python train.py --arch="preact_resnet" --model="image classifier" --dataset="small renderings of single solids in any pose" --crop_scale_min=1 --targets=["solid"] --num_classes=24 --norm="batchnorm" --drop_path=0.2 --depths=[3, 3, 3] --label_smoothing=0.2 --init="trunc_normal_002" --orthogonalizer="newton_schulz_5" --lr_schedule="wsd_sqrt" --decay_fraction=0.2
Rows from block 4, named by matrix and row number. Rows with one number belong to one channel. Each number is 128 + 32 x the weight over its row's rms, rounded and kept within 0 to 255. All counts start at 0. After the name is the row's rms in percent of the matrix's.
# convs0: first 3x3 conv (model.blocks.4.convs.0.weight, 128x128x3x3), inputs 43-85, a 3x3 kernel for each
# convs1: second 3x3 conv (model.blocks.4.convs.1.weight, 128x128x3x3, transposed), outputs 43-85, a 3x3 kernel for each
convs0.52 100 [132 137 144 144 122 129  54  60  95  58 154 173  86 174 174 202 204 175 143 131 140 136 127 150 138  90  74  97 121 135  90  80 102 159 148 111 102  81 101 138 176 138 205 143 130 136 136  81 125 132 133 124 144 133 116  76  73 118 124  94 101 121  71 161 141 181 178 194 148 125 116 103 130 113 107  99 150 137 151 160 134 141 165 133  84  97 112 101 136 110 104 122 123 105 109  95 125 127  86 109 127 131 112 168 125 131 202  83  81 126 105 101 105  91 131 129 127 129 104 102 136 132 109 134 149 134  86  79 121 106  91 130  94  93 136 102 115 122 164 158 101 114  81  35 101 125 166 132 124  94 113  96  95 103 104 112  96 104 136  89 179 166 104 119 171 115 166 202  99 145 174  86  90 115 199 151 114 141  95 106 134 148 108  95 118 133 148 129 140 121 107 167 123 104 125 137 152 123 147 187 126 124 143 137  74  89 123 115 101 154 110 148 159 127  98 129  72  94 121 128 145 146 184 169 160 168 131 126  96 101 169  79 110 131 140 105 137 132 105  98  72  55 103 119 154 107 137 134 108 139 139 164 176 148 150 138 131 116  72  97 119 128 129 129 120 120 126 128 142 177  75  82 138 210 133 166 134 103 127 149 152 189 103 150 197 107 137 148 131 155 103 117 123  97  90  93  98 105 123  98 105 134 139 126 147 131 108 125  93 116 107  78 111 146 157  93  84 138  83  93 117 174 134 114 102  96 122  93 128 125 132 141 160 135 150 102 146 154 124 138  80 120 123  88 102 158 141 166 184 151 151  95  57  71 108  95 140 145 187 163 138 129 139 140 131 121 128 132 100 121  90 117 122 119 143 148  90 118 143 113  87 134 123 123 120 136  86]
convs1.52 101 [157 173 206 105 174 201 154 157  93 101 139 135 115 103 103 137 129 149 178 166 174 145 151 212 101  85 128 149  97 135 185 123 135 111 123 107  63  99  87  96 110  64 133 127 137 149 207 131 120 142 100 107  88  83 103 157 169 137 132 160 142 111 143 118 144 189 125 132 122  91 104  93  80 103  75 131 144 168 180 209 174  19  43 154  39  75 140 129 130 184  96  96 121 116 133 127 121 140 133 191  82  85 136  88 122 124  97 140 161 151  93 127 136 118  81 112 145  94  94  63 132 162 157 187 165 169 198 142 108 167 145 152 130 136 167 110 106 129  81 110 223 117 140 152 155 135 178 130 111 167 187 182 195  50  81  92 118 122 124 195 171 151  96  58  85  76  86 129  69 109 138 123 131 174 122 109 173 101  90  96 145 110 162 149  98 104 173 134 102 144 178 159 121 157 111  78 117 118 142 120 104 150 127 106  95 111 139 102 173 109 133 128  77  94  95  80 185 141 106 149 134 143 106 116 124 113 116 133 115 139 142  81 127 142 145 145 133 132 122  77 136 137 112 118 111 132 103 113 114  96 124 132 103 138 121 166 166 113 132 121 108 111  84 141  97  96 179 143 145 163 110 121 135 141 125 134 145 139 145  81 120 151 106 177 173 101 112 102 185 128 111 153 114 158  81  92 123 121  92  54  54  59  86  55  64  86  61 108 141  56  86 117 120 178 141 106 156 136 121 124  75 101 135  94 114 147 134  77 108 117  76  97  68 104 135 147 153 117 101  96  63  72  88 140 165  95 122 117 130 152 182 149 106 114 153 135 118 159 145 125 105  90 121  79 123 151  73 115 179 133 137 112  93 129 185 130 142 167 146 103 110 121 119  93 140 110  83]
convs0.53 106 [108 118  75 103 140 169 121 122 116  99 103 149 163 179 218 120 133 161 144 147 154  61 107 124  86 180 175  96 122 144 117 154 132 102 164 105 132 158 119 160 149 145 133 124 203  87 157 172 102 125 155 118 130 115  99 124 140 137 144  61 170 150 126 172 117 138 119  71  78 101 118 182  92 104  73  76 100 123  80 102  95 130 124 111 104 115 134 152 125 118  96 124 177 129  95 114 109 132 134 106 163 173 172 193 138 171  80  85 172  79  75 126  79 115 112  82 169  96 151 170 157 168 191 123 156 111 147 161 179 101 113 106  62 110 133 137 129 120 131 149 169 159 152 185  92  70 110 120 117 148 126  87  85 104  95  93  83  79  82  74 100 124 124  72 120  84  89 147  81 135 201 143 111 120 150 135 140  99  98 132 120  97  92 167 134 117 160 158 130 171 124 105  84 104 112  27 140 169  72 128 144 103  94  95  82 110 104  99  78 146 100 157 167 150 165  94 113 132 153 113 124 120 100 102  86  29  63  51  63 123 107  85 132 144 134 134 110 164 186  96 109 156 121 144 156 103 163 119  97 175  71 129 100 108 108 150 154 126  93 139 173 122 144 156 147 115 138 153 123  97 146 132 136 160 122 138 138 130 129 150 213 145 149 199 126  96 176 149  82  87  84  95  93 102 136 125 156 104  84  87 117  93 114 139 148 171 158 162 148 161 110 145 117  71 160 138 152 158 137 175 128 128 102 102 119 147 129 129 163 168  94  86 140  99  87 181 108  42  95 152  59  33  66 121 133 130 151  90 149 126 123 107 116 177 122 102 117 166 121  55 164 145 167  94  74 115 105 128 148 199 143 119 112  85  98 101  78 133 136  58 121 146 142  80  93 152  88]
convs1.53 106 [214 170 162 194 176 143  98 158 148 124 136 151 121 106 119 157  84 110 136 122 104  78 114 125 119 141 161  99 112 139 111  85 133 119 124 127 148  99  81 117 182 132 138 187  96 110 115  88 134 135 136  92 146 178  68 109  67  95 107  56 114 130  53 137  98 113 128 190 137 155 107  96 156 123 155 159 140 163 116 174 204 171 153 145 177 180 186 196 170 162 118  95 134 166 135 128 169 112 122 141 176  83 127 138  85  84  99 111  69 150  96 125 161 124 126 116 134 144 142 125 122 123 102 142  89  73 111 113 147 121  69  86 107 112 130 151 130  94 159 109 138 169 124 158 144 159 166 129 130 153 133 135 186 200 179 217 207 176 169 192 202 197  83  99  95 120 114 121 116  60  78 170 151 178 136 132 129 126  93 152 115  83  96 144  98 133 147  91 104 125 133 171 160 145 155 143 113 104 118 137 119 100  95  86 113  93 142 121  90  95 125  84 107 141 143 159 129 133 125 121 120 129 136 135 171 138 172 155 141 174 119 145 163 146 135 161 145 113 123 108 137 127  75 107 142 132  70 105 111  50  91  90 115 125 167  86 111 123  72 114 103  79  70 143 165 125 168 102  99 105 128 134  77 145 146  90 118  94  60 117 133 109 150 117 126  90 107 128  54 135 131 116 110 143 139 106 180 109 103 102 186 166 184 132 128 175 117 112 139 158 127 114 120 109 106  93 109 140  59  85 120  58  60  59 137 186 145  78 130 118 106 114  90 157 156 162 136 159 155 166 210 183 148 149 101 147 153  78  59 118 110 134 130 159 132 146 169 150 118 147 106 117  90  91 103 145  94  61  92 131 108 141 156 143 136 117 158 123 127 100  96 107 109 113 169 129 136]
convs0.54 099 [190 194 145 170 113 119  95  81  68 109 113 167 135 141 171  97 119 121 146 187 198 120 142 159  81 123 119 118 127 160 114 123 135 173 130 186 120 113 114 129 100 146  72  57  97 133 129  66 143 139 109 136 166 101 108 145 115 148 115 103 133  89 111 123 130 154  87 131 152 135 139 147 187 148 106 121 129 124 130 168 178 156 164 126 159 132  95 132 132 143 106  73  81  90 115 169 105 136 193 105 129 148 138 102  77 121 143 116 100 101 100 103 115 140 155 115 148  75  85  95  88 139 186 106 158 162 158 159 176 172  94 180 128 135 189 139  96 114 143  76  94 123 117 109  57  73  89 122 115  82 128 115 112 142 117 121 116 110 121 129  90 139 124 128 158 105 119 140 134 146  97 190 167 107 166  65  99 112  50 128 141 160 153 170 148 143 167 114 113 108 114 116 131 175 129 134 197 150 153 167 155  95 120 137 135 100  88 158  68 108 113  65 130 198 156 150 182 190 153 144 139  99  87 115 101  86 100 139 162 131 126 100 165 133 208 227 154 154 180  96 127 158  73  87 110 146  92  68 104 144 119 118 180 149 138 191 130 128  92 118 140 170 126 137 114 136 166  83 120 134 143 108 103 109 102 114 120 104  79 105 104  84 149 155 108 147 126 107 137 115  90  98  92  59  94  98  76  26  81 106  65 104 161  57 109 129 193 139 133 156  83 123 139 104 113 146  95 142 172  92 124 191  87 109 140 139 107 145 121 118 112 102 121 160  92 114 102 100 152 113  75 100 132 151 178 240 161  55 240  46  38 123 139 139 100 146 154  89 111  69 107 127 168 113 122 152 104 118 124 105 121 151 128 108 138  94  94 146 152 130  94 171 153 128 139 163 146]
convs1.54 089 [ 90 157 138 116 138 129  49  94  72 105 183 161  78 121 125 103  78 121 129 128 130 145 167 119 104 133 147 140 147 121 101 119 147  61 138 157 123 113 114 141  76  90 193 115 123 155 129 170 110  68 142  78 143 201  71 102  72  88 134 121 119 128 119  86  59  69 103 126 151  95 118 142 122  86 122 129 130 147 119 103 130 111 164 132  67 177 111  80 122  69 121  90  74  86  61  62  60  73 107  92 113 113 142 114  80 139  75  62  82  61  68 134 124 130 174 152 144 138 137 163 110  85 132 115 108 136 125 141 151 116 125  88 156 129 100  98 123 159  76 104 163  36 123 174 131 127 150 181 171 170 151 153 171 135  81  47 107 102  80 121 140 117 103 133 149  88  60 126  89  70 115 128  71  57 142 133 152 143 194 177 111  71 110 132  85 155 132 119 115 195 159  99 151 161  94 169 100  96 218 150 117 205 171 104 111 106 130 163 120 116 164 139 151 172 101 109 149 172 116 187 145  79 133  76  52 133 105 127 144 110 122  95 116  98 130 149 135 167 143  83 192 129  64 157 146 113 125 121 118  89 121  92 131  96  86 119 120 111 129 149 127 165 170 120 140 108 101  95 101 148 166 112  95 149  86 101 175 140 121  94 120 123 136 162 164 178 174 145 140 139 141 124 150 133  78 111 120 123 117 119 125 125 163 162 134 149 177 146 116 106 104 115 102 137 175  78 121 197  96 139 225  84 103 136 156 164 119 148 150 144 136 106 116  96  89  86 101 135 129 141 149 163 235 160  54 201 110 121 140 146 144 148 153 131 116 126 142 140 122 159 120 152 139 154 159 138 128 114 139 105 120 163  59  94 163 118 101 141 129 101  87 113 125 103 118 123  94]
convs0.55 108 [102  88  77 136 115 102 138 141  74 141  88 115 160 143  93 147 190 168 134 115 117 206 154 105 131 168 103 135 120 126 119 115 116 128 132 148 124 151 101  69 128 145 159 116 183 107  74  71 162 168 126 162 173 149 129  93  76 153 139 148 137  86  89 164 190  89 115 172 138 154 121  85 119  74 112 100 142 168 117 108  95  96  89  87 107 110 173 154 162 131 142 123 131 146 159 144  83  77  80  95 110 136  88 105 145 140 151 138 126 132 128  80  92 114 133 122 117  99 128 116 107 151 115  80 101 141 115 136 145 138 117 123 170 127 107 124 111 110 158 148 181 136 128  95 118 112  66 130 160  96  65 129 151 103 118 119 125 107 132 111 109 130 160 151 152 111  78  94 129 119 164 142 146 158  93 112 166 143 118 139 164 171 114 106 125 124 136 112 143 165 134 121 164 139 129 137 139 125 102  37   9 197 163  93 130 185 137 117 105  96 156 165 129 124 208 181 139 189 133  93 141 129  88  96 100 127  90 134 224 150  92 150 181 122 173 143 105 155 122  96 108  88 106 147  91 115 123 139  81 134 131 144 129 135  93 167 227 176  62 111 127 150 151 154 128 127 134 155 135 128  95  88 111 177 113 106 160 161 173 108 109 136 131 129 145 186 198 162 162 141 113 110  93  61 103 105  75 173 178 141 147 179 150  98 103 105 157 169 148 127 147 133 119  76  67 190 175 114 103 135 154  85 112 182 127 148 183 158 127 161 121 144 116 106 114 136 117 129  65 135 182 179 120 137 119 132  78  78 158 144 111 112 130 139 118 154 149 123 129 121 191 169 145 178 137 160 144 127 134 178 131 122 170 154  95 112 114 106 115 129 128 111 102 113  90  99 135]
convs1.55 107 [195 173 154 149 147 124 145 142 109 138 100  82 167 165 138 182 153 186 138 145 152 100 149 159 140 118 105 110 117 117  63 118 132  75 117 118 147 108 140 123 221 105 126 239 114 206 197 201 119 129 124 135 149  88 123 116 124 125 131 136 116 169 140 119 121 181 163 115 123 143 157 150  75 120 144 141 167 168 184 126  83 162 104 128 136 159 149 126 144 153  60 128 101 138 162 115 154 184 169 164 144 142 152 124 120 146 170 130 142 145 129 163 155  97 126 148 154 147 164 153 120 168 191 138 164 138 172 129 164 150 134 130 132 141 124 132 125  92 146 110 119 105 109 169 219 177 165 105 127 141 144 168 184 208 185 149 180 162 167 147 160  96 156 142  71 126 136  85 120  77  66 141 146  93 131 130  98 135  95 132 140 105  61  94  96  76 144 126 104 108 138 125 160 126 104 145 145 120 130 170 150 132 161 141 147 126 108 110  81  52 139 120  76 139 158 110 125 151 127 161 148 126 168 154 115 139 139  78 106 109  83 106 102  59 115 117 132 117 114 126 166 135 134 157 127 127 147 140 103 135 147 163 156 130 112 117 183 129 146 177 161 104 143 155 124 120 141 147 110 104 137 147 117 105 166 195  85  99  83 126 125 147 157 147 114 173 152 132 130 117 159 136 117 146 140 107 129 136  89 110 129  85 113 100 115 178 108  69  82 128 106 101  95 129 120 110  49  64 153  82  55 176 168 100  93  98 117 125 113  79 110 136  88 130  89  82 101 131  70 146 159 127 130 120 133 146 160 114 110 102  87 126 151 117 119 134 115 125 131 100 119 107 102 125  95 117 128 154 108 141 105 104 154 110  81 130 123 125 113 136 130 149 124 108 181 143 128]
convs0.56 102 [169 107 113 170 113 104 131 134  65  79  75  86 148 130  97 176 162  97 124 151 141 103 150 154  82  93 102 116 133 128 140 107 115 164 138 133 102 164 153 164 216 105 228 255 150 165 125 139 126 115 160 107 116 113 136 157 112 152 131 105 136  91 152 109 100 110  98 130  76 140 156 122 116  78  82 116  94 113 115 176 152 121 101  88 132 147 134 132 129 174 132 126 143  62  84 142  86  87 142 119 104 101 145 110  35 139 110 140 108 105 157 125 108  93 155 142 134 106 121 157 134  90 106 156 159 145  96 172  90 148 140 143 119 121  92  79 114 172 110 115 141  70 138 162 146 134 149  62  67  95  99 116 114  77 140  93 121 152  98 121 181 162 106 106 116  96 101 160 181 149 192 132  91 102 101  53 176 100 122 172  51  61 111  97 121 158 114 120 117 137 152  99 115 125  89 134 109  70 108  92 107  42  79 150  68  92 117 136 118 104 132 181 150 179 147 103  47  94 147  97 141 135 130 134 174 127 124 194 153  88 154 161  93 122 163 144 144 130 137 145 128  81 100 106 116  75 105 126 105 145 117 174 173 140 115  55  85 105  67  92  87  91 115 123 160 209 120 192 168 126 108 100  84 122  64 140 133  72 139 122 114 118 136 135  89 130 123  85 123 153 119 166 103 128 166 130 167 138 106 111 135 102 109 180 156 144 107  96 130 146 106 139 158 105 116 152 138 105 189 199  63 185 188  75  62 139 122  76 135 121 107  92 115 109 125  96 123  92  93 115  93  77 103 156  89 129 161  89 127  84  79 114  98 132 138  73 121  99  94 107 114 149 109 104 138 122  93 102 140  89  71  84 124  93  60 142 101  79 113 148 163  99  98 147 108 126 125]
convs1.56 092 [124 122 142 124 121 159  95 122 147 151  86  46 166 119 125 190 155 109 117 129 120 140 128 128 112 162 127 129 140 116 145 135 116 140  97  75  79 137  66 131 184  94 100  96 103 148 172 156 101 129 113 111 114  78 187 185 131 160 178 161 217 169 173 127  89 121 150 170 150  97 106 140 110 129 102 123 103 106 149 115 141 158 134 118 130 143 151  93 102 109 132 148 153 155 132 174 151 152 163 150 115 143 110 117 112  70 124 110 131 144 136 143 139 111 176 140  94 177 190 172 147 198 119 158 174 110 133  94 136 124  92  91 137 127 119 164  87  86 159 146 158 179 138 176 118 118 145 119  89  99 138 126 125 142 103  90 134 128 100 132 125 122 108  58  83  94 129 134 111 148 138 130 135 105 172 169 104 217 209 103 130 148 121 160 147 136 153 132 139  75  85 113  88 100 124 113 143 156 149 162 147 147 145 152 111 144 181 109 132 104  98 101  85  94  94  87  82 109 109 151  96 112 188 130 160 117 139 115 153 109  90 140 129 115  97 112 113 108 114 137 139 133 115  76 102 144  78  95 116 131 121 140  91 121  92 121 136 141 159 160 132  84  81  74 116  82  47  78  72  63 138 128 129 192 155  51 170 170  66 107 154 142 112 113 100 160 109 110 129 111 139 142 145 135 129 116 112  94  74  83 139  97 126  56  98  87 138 138 101 126 106 107 157 165 157 106 111  90 158 168 164 110 168 192 154 138 172 117 144 188 164 149 171 121 135 120 137 134  94  39  76 122 150 117  97 156 147 112 140 149 144 153 133 118 153 142 136  76  75 116 109 107  90 125 142  93 110 151 132 151 158 125 155 167 131  93 128 158 113 100  89  83 121 139 124 155 137]
convs0.57 107 [222 144 177 129 114 138  95 120 103 152 178 138 149 124  82 116 105  57  92 155 153 107 126 152  84  60 102 156 123 135 132  91 111 127 114 121  97 121 137 141 160 117 152 147  75 165 155  76 127 112  85 153 145 116 111 123 146  90 109 148 122 166 162  71 111  95 155 167 104 147 150 135 197 159 242 114  97 147 119  95 183 143 138 126 170 104 115 128  76  81 104 115 145  92 125 136 103 156 156 140  53  85  50  42  94  22 126 188 110 119  90 149 145  94 126 127  91 156 129 139 137 119 133  95 114 124  72  69  86 119 132 112 204 232 166 149 143 168 136  76 103 162  81 111 123 135 138  92 130 200  69  77 185 106 119  94 136 124  94 159 158 120  99 120 136 147 139 128 184 140 100  77  98  91 106  92 137 155 178 181 125 109  91 127 130 142  70 125 151 111 153 160 190 156 104 209 117  75 103  99 105 156 103  98 142 127 162 129 199 107 138 149  91 100  71  92 119 130  78 115 156 150 135 136 127 167 132 152 179 215 160  68 114 126  72  92 163 125  28  96 221 109 135  87 133 106 115 129 146 106 120 150 142 151 187 116 108 160 112  90 132  79 151 126 115 201 199 145 147 141 116 129  72 120 169 156  96  75 167 110  70  96 165 121 158 170 150 168  96 104  99  85 120 116 103 155 137 134 154 160 100 128 138 117 144 116 120  84  79  45  47  96 173 179 165 154 169 156 124 122 142 131 113 123 129 133 142 106 144 114 123 175 173 148 172  80 106 184  83  93  80  76  98  79  91 170 154 142 161 105 152 122 145 136 114 103 129 172 144 106 114 107 110 137 106 118  99  87  94  44  96 165 119 146 179 148 108 115 129 133 162 121  69 141 185 131 143]
convs1.57 112 [137 154 136 161 122 124 160 120 132 138 114 121 139 133  96 159 130 100 115 146 163 119 122 101 111 152 143 131 145  68 108 136 110  66  81  75 165 146 154 154 120  82 168 183 137 110 146 175 155 130 137 177 175 125 131 139  87 137 102 111 147  95  98 149  90  69 129 131  92 115 143 109 129 133 152  86 114 146  85  56 145 209 157  95 195 128 107 252 173 154  75  99 120 111 148 126 121 161 134 212 162  96 118 132  91 107 108 111 190 130 133 155 112 114 148  88 102  98  86 130  97  97 152 145 123 132  82 149 111  74  68  72 123 111  99 204 197 156 174 138  90 170 117 110 130 125 177 126  91 140 117  70  90 185 164 233 156 192 209 216 222 179 158 149 156 121  98 135 112  74 120 130 117 138 125 148 105 167 171 174 152 168 120 116 150 115 119 109 139 144 152  81 132 159  83 108 108  72 133 139 103 104 125 120 105 145 180 115 139 146 131 135 136 131 146 122 165 156 125 155 129 152 152  94 132 130 121 112  64  98 109  84 135 116 151 127 166 124 134 138 116 126 112  62 134 148  80 132 161 131 137 144 127 100  78 124 120  90 122 101  93 127 107  77  83 135 127  28  79 158 128 136 182 144 102 179 137 106  97 134  94  87  84 136 103  32  91  85 199 155 142 143 116 110 175 135 101 152 149 102 153 140 104 133 136 111  85  54 110 127 123 141 135 154 129  75  97 156  85  68 135 112  73  99 106 131 132 143 143 136 106  95 142  97  93 103 145 195 152 167 148 193 173 113 131 134 143 120 112 100  55 125  99 143 147 106 122 135 151 130  92 107 122 121 118 140 117 113 123 145 185 158 184 135 135 164 123 144  75  67 104  77 129 138 115  96 115]
convs0.58 098 [134 113  91 148 137 144 150 182 186 150 121 114  94 103 121  53 101 100 103 116  91 104 111  82 124 122  72 126  91 108 110  84  97 114 121 114 127  74  98 106 132 112  72 111 125 207 176 157 146 118  99 105  73  82  73  67  95 137 137  98 129 146 129  94 172 171 132 122  67  69 103  96 134 119 152  97 126 157 108 105  94 100 111 156 127 113 123 185 147  85  87 117 142 155 142 120 108  99 105 162 137 116 150 124 143 144 142 131 118 124 169 120 116 130  81 107 138  99  89  65 136 144  85 121 141  98  93 118 123  95 153 137 130 136 123  99 136 131  99 133 140 111 158 151 154 161 153 156 139 124 187 163 141 186 129  88  99  70  86  72  68 152 155 130  92 142  93  96 109  82 116 113 141  94 140 152 115 133 166 143 128  96 159 169 108 116 118  99 112 148 141 181 166 120  81 138 128 103 104 145 135 149 182 155 121 132 132 135 154 102 187 177 115 169 114  75 154 149 153 188 154  91 176 101  69  87 150 118 141 114  87 128 119 104  92 109  93 160 113  89 152 130  66 116 134 121 134 146 148 114 117 141  99 130  85 168 159 151 129  98 179  88  54 140 138 156 179 175 202 158 126 163 130 137 157 139 119 150 158 202 159  72 141 113  77 125 145 124 127 132  70 136 137 122 148 109  79 125  95 136 124 113 101 130  99 112 180 175 167 148 111 115 117  77  94 142 127 139 113 140 113  88 100 120  59 112 135 117 159 162 131 159 192 106 111 126 128 138 131 115 141 138   1  87  72  89 121  83 117 125 102  73 122 136 124 129 158 158 145 100 134 147  97  90 103  84 124 133 112 145 122 137 162 157 112 173 146 110 122 138 173 113 168 153  97 133 134]
convs1.58 103 [196  99  82 174  79  64 100  77  82 149 142 148 133 149 155 146 128  98 120 122 119 125 108 143 152 103 132  81  75  63 139  90  70 163 164 151 116 127 148 121 154 139 106 142 142 208 161 123 196 155  65 166 163 150 124 105 112 147 163 127  95 132  59 112 151  92 135 128  76  93 109 131 125 155 150 153 172 176 122 185 207 131 123 103 156 103 114 170 132 169 145 142 139 138 168 173 111 134 149 106 124 115 107 162 139 145 212 178 134 141 136  59  86  90  58  96 136 159 117 115 158 170 164 104 118 123 156 161 120 159 164 138 111 133 119 119 108 122 115 109 164 127  96 194 151 113  89 122 112 101 102 121 133 134 141 120  85 100  77 105  90  58 109 121  71 100 110  88  95  59  69  98 118 114 113  85  94 120  82  84 118 114  84  99 143 133 131 109 110 170 131 154 166 151 158 167 111 118 160 156 192 134 131 162 121 126 133 137 130  67 129 143 117 112 164 128  96 106 133 130 140 111 131  89   0 150 146 136  78  93 142  68 112 117 148  88  92 199 175 148 170 213 139 139 119 131  62  93  88  77  98  98 145 126 144 135 106  97 104 119 129 126 151 160 120 128 132 146 126 102  94  59  79  80  82 109  49  77 124 163  74  74 169 145 125 157 178 118  93  91 141  60  59 118 120 137 150 105  84  98 137 147 123 126  95  82 114 130 151  97 102 143  88 116 163 122  95 104 168 118 152 139  95 123  81 129 135 160 144 144 112 115 122  90 113 156 121 124 161 145 142 130 104 102 120 106 122 110  98 119  94 145 162 122 161 150 116 104 116 105 138 126  88 133 124 108 120 125 142 140 133 118 138 131 157 134 131 123 151 125 118 168 120 105 198 139  86]
convs0.59 102 [135 141 187 111 137 144 114 143  95 185 188 151  95 119 137 164  80  56 148 141  98  99  87  87  62  38  52 114 155 137 113  90  95 156  96  84 219 163 111 133 123 134 142 107  95  66 134 170 117 130 187 122 140 166 174 129  82 140 124 102  57  90 148  95 117  97 105 161 113  84 102 120 113  95 142 122  92  94 144 106 117 100  85  87 114 111 100 147 147 131 168 132 137 159 111 154 138 123 129 117  99  78 126  90 105 126 123 135 132  74  88 148 157  75 127 127  42  94 184 171  71 114 120 130 113  68 175 167  74 179 177 139  79 151 234 152  98 114 101 109  72 138 118  68 112  82 139 145 141 177 164 126  77  95  82  61  96 151  95  74 130 126 123 124 171  90 119  85  69  74  15 121 145 111 136 157 101  96 154 154  80  91  79 107  97  98  91 167 128 119 123 120 147 161 159 142 111 143 142 157 101 138 169 148 124 153 135 183 171 118 112  97 101 152 152 100  81  88 111  90  90  80 111 188 190 168 139  93 119 112 149 122  99 107 130 147  97 102 147  98  57 105  93 126 161 114 151 153 126 100 104  96 114 105 104 122 149 140 114 125  97 159  94 156 154 114  67 177 207 103  64 101 147 105  53  76 147 126 114 139 141  82  78 106 125  87 108 132 113 130 132 156  74 140 168 130 162 131 106 116  99 114 125  74  72 141 137 145 180 111 103 122 128 123 114 112 147 150 105 105 134 112 116  92  84  96 113 127 111 154 135 132 196 146 158 246 115 118 155 129 126  96 102 101 137 128  78  94 135 122  88 107  73 190 125 101  95 147 191 122 121 125  82 137 164 132  92 107 157 199 152 158 173 140 159 118 120  95 176 141  59 161 180  90  88 168 160]
convs1.59 092 [153 171 175 131 171 163 124 136 120 102  65 106  88  60 120  89  71 112 138 140 129 173 137 155 161 136 151  97  97  54  70 109 137  79 100 152 174 137 153 156 146 122 140 146 139 148 162 176 142 130 186 165 140 153  68 119  76  83 160 123 121 122  89 183 167 169 132 121 152 120 115 102 145 130 139 155 179 140 154 177 173 114 144 139 115 100  73 161 124 161 158 160 159 165 154 193 171 130 127  80 112  98 125 179 235 140 188 210 119 107 139 118 123 138 129 135 243 120 156 110  66  82  84  76 118 151 101  79 123 130  99  93 151  92  70 147 114 138 127 140 121 156 111 121 129 133 152 145 143  92 144 163 124 131 129 159 118 111 123 175 171 154 145 149 157 152 194 187 102 115 216 118 129 147 172 126 147 177 142 145 105 142 173 162 179 168 147 137 125 115 153  90 137 131 121 130 134  96 164 108 105 122  91  89 227 156 140 130  99 120 126 115 140 157 120 105 142 149 106 143 111 151 171 127 109  53  38  66 110  92  60 111 122 103 183 169 168 157 162 139 114  94 109 174 165 133 182 154 164 145 179 174 102 192 164 104 164 156 123 130 119 134  85 142 163 114 123 116 109 111 143 120 113 143 119 123  96 121 124 143 150 147 156 167  76 107 145 153 151 164 150 117  95  99 105 110  96  56  69  83 137 135  91 176 187 166 126 117 118 106 101 112 134 137 137 122 163 140  69 143 159 142  94 116 123 107  97  91  69 125  91  88 128  84  62  76 108 105 135  96 125 120 135 158 173 121 165 128 146 122 111 105  86 144  79  97 117  35  95 138 111 157 184 114 183 171  42 122 108 130 106 185 222 135  99 128 122  86 171 111 103 179 116  65 191 104  73]
convs0.60 098 [124 103 118 135 134 116 111 157 127 213 181 157 112 126 155 144 174 195 146  78  50 205 138 110 167 164 117 137 156 133 129 175 166 125 153 153  81  94 154  86  82 107 115 106  69 118  68 117 120 110 116 103 122 143 120 204 197  86 131 152  50 103 110 163 109  88 135  81  76 128 100  67 132 118 166 127 111 144 126 163 106 126 103  92 155 130 118 129 147 134 120 114 113  88  75  86  97  87  85 122 159 151 116 139 139 160 163 178 156  93 111 139  99  78 141 104  75  94 103 111 104 101  98 132 105 119 147 177 113 114 125 130 137 121 111 102 113 122 118 174 143  55 133 121 138 134 126 123 132 142 134 147 161  87  95 167 125 128 120  95 120 116 114  96 147 153 104 154 135 124 125 186 198 181 144 148 154 107 125 122 147 153 173 109 127 132 128 135 166 130 110  86 145 116 105 173 144 137 180 172  77  96 145  91 119 134 163 101 124 109 107 144 161  95 130 147 106  86 138 153 129 135 138 100 147 131 104 115 112 102 114 108 111 114 122 116 109 138 142 128 133 131 180 149 155  83  91 110 131 114 115 123 142 121 118 166 153 142 201 155 141 176 102 117 111 111 115 111  94 107 102 118 127  82 117  94 114 113  97 118  99 109 125 124 103 149 163 130  91  76 130  77  82  82  94 102 125 158 146 119 143 120 122 135 111 101 155 144 100 180 130  77 120 115  71 128 160 142 124 120 116  97  58  63 145 155 165 153 150 137 133 131 105 122 116 169  81 132 139  63  96 106 193 180 224 105 148 202  90 100 121 147 149 167 142  75 168  98  84 142 155  95 115 171 103  62 158 121 119 156 166 161  89  72 133 151 130  87 108 105 149  86  86 101  99  64  85]
convs1.60 102 [192 128  90 160 157 112 120 135 170 145 145  87 113 161 108  87 149 124 105 130 130  67  84  94  76   2   9  90 120 154 104 104 113  97 114  99  78  76 114 118  78 141 117 101 130  82 128 120  75 113  96  83  89  71 141 134 134  79  85 132  61 110 139 117 167 129 123 164 158 128 158 195 139 144 123 128 133 118 122  95 102  67  94 118 160 130 134 187 139 109 102 104  69  91 122 110 108 105  97 105  78  92 145 131 105 191 144 144 121 119 120 136 122 166 185 187 209 108 113 142 102 112 132 128 146 158 127 124 137 134 102 129 125 104 109 111 137 151  89 122 158  88 133 168 111 114 144 131 135 144 136 138 161 139 164 178 136 148 140  90 119 132  86 126 194  93 131 118 112 123 104  77 120 154 115 136 129 106 102  92  86 103 134 124 134 164 103  77 134 153 131 130 126  89  85  80  80 118 122  99 115 133  99 129 126  97  85  62 117  90 109 168 120  94 138  96 163 155 101 156 138 130 160 134 154 199 154 132 161 139 167 158 146 167  74 112 198  78 113 199  82 106 162 142 108  73 148 174 164  75 137 174 116 128 188  90 114 196  57  71 111 151 130 175 128 137 199  90 133 182  73 136 138  96 148 138 103 140 164 133 109 115 167 101  99 180 149 134 209 207 183 145 144 132 110 115 122 122 102 127 133 117 117 131 120 136 169 149 164 133 129 131  84  53 125 137 117  78 176 142 101 143 180 115 142 130 113 139 106 123 136  78 126 179 139 164 142 104 122  88 111 112  86 110 151 113 112 128 144 118 102 148 185 169 130 118 133  61  68 120 120 129 136 144 142 150 194 154 159 186 139 114 168 179 157 133 139 161 161 153 147 117 149 165 108 137 145]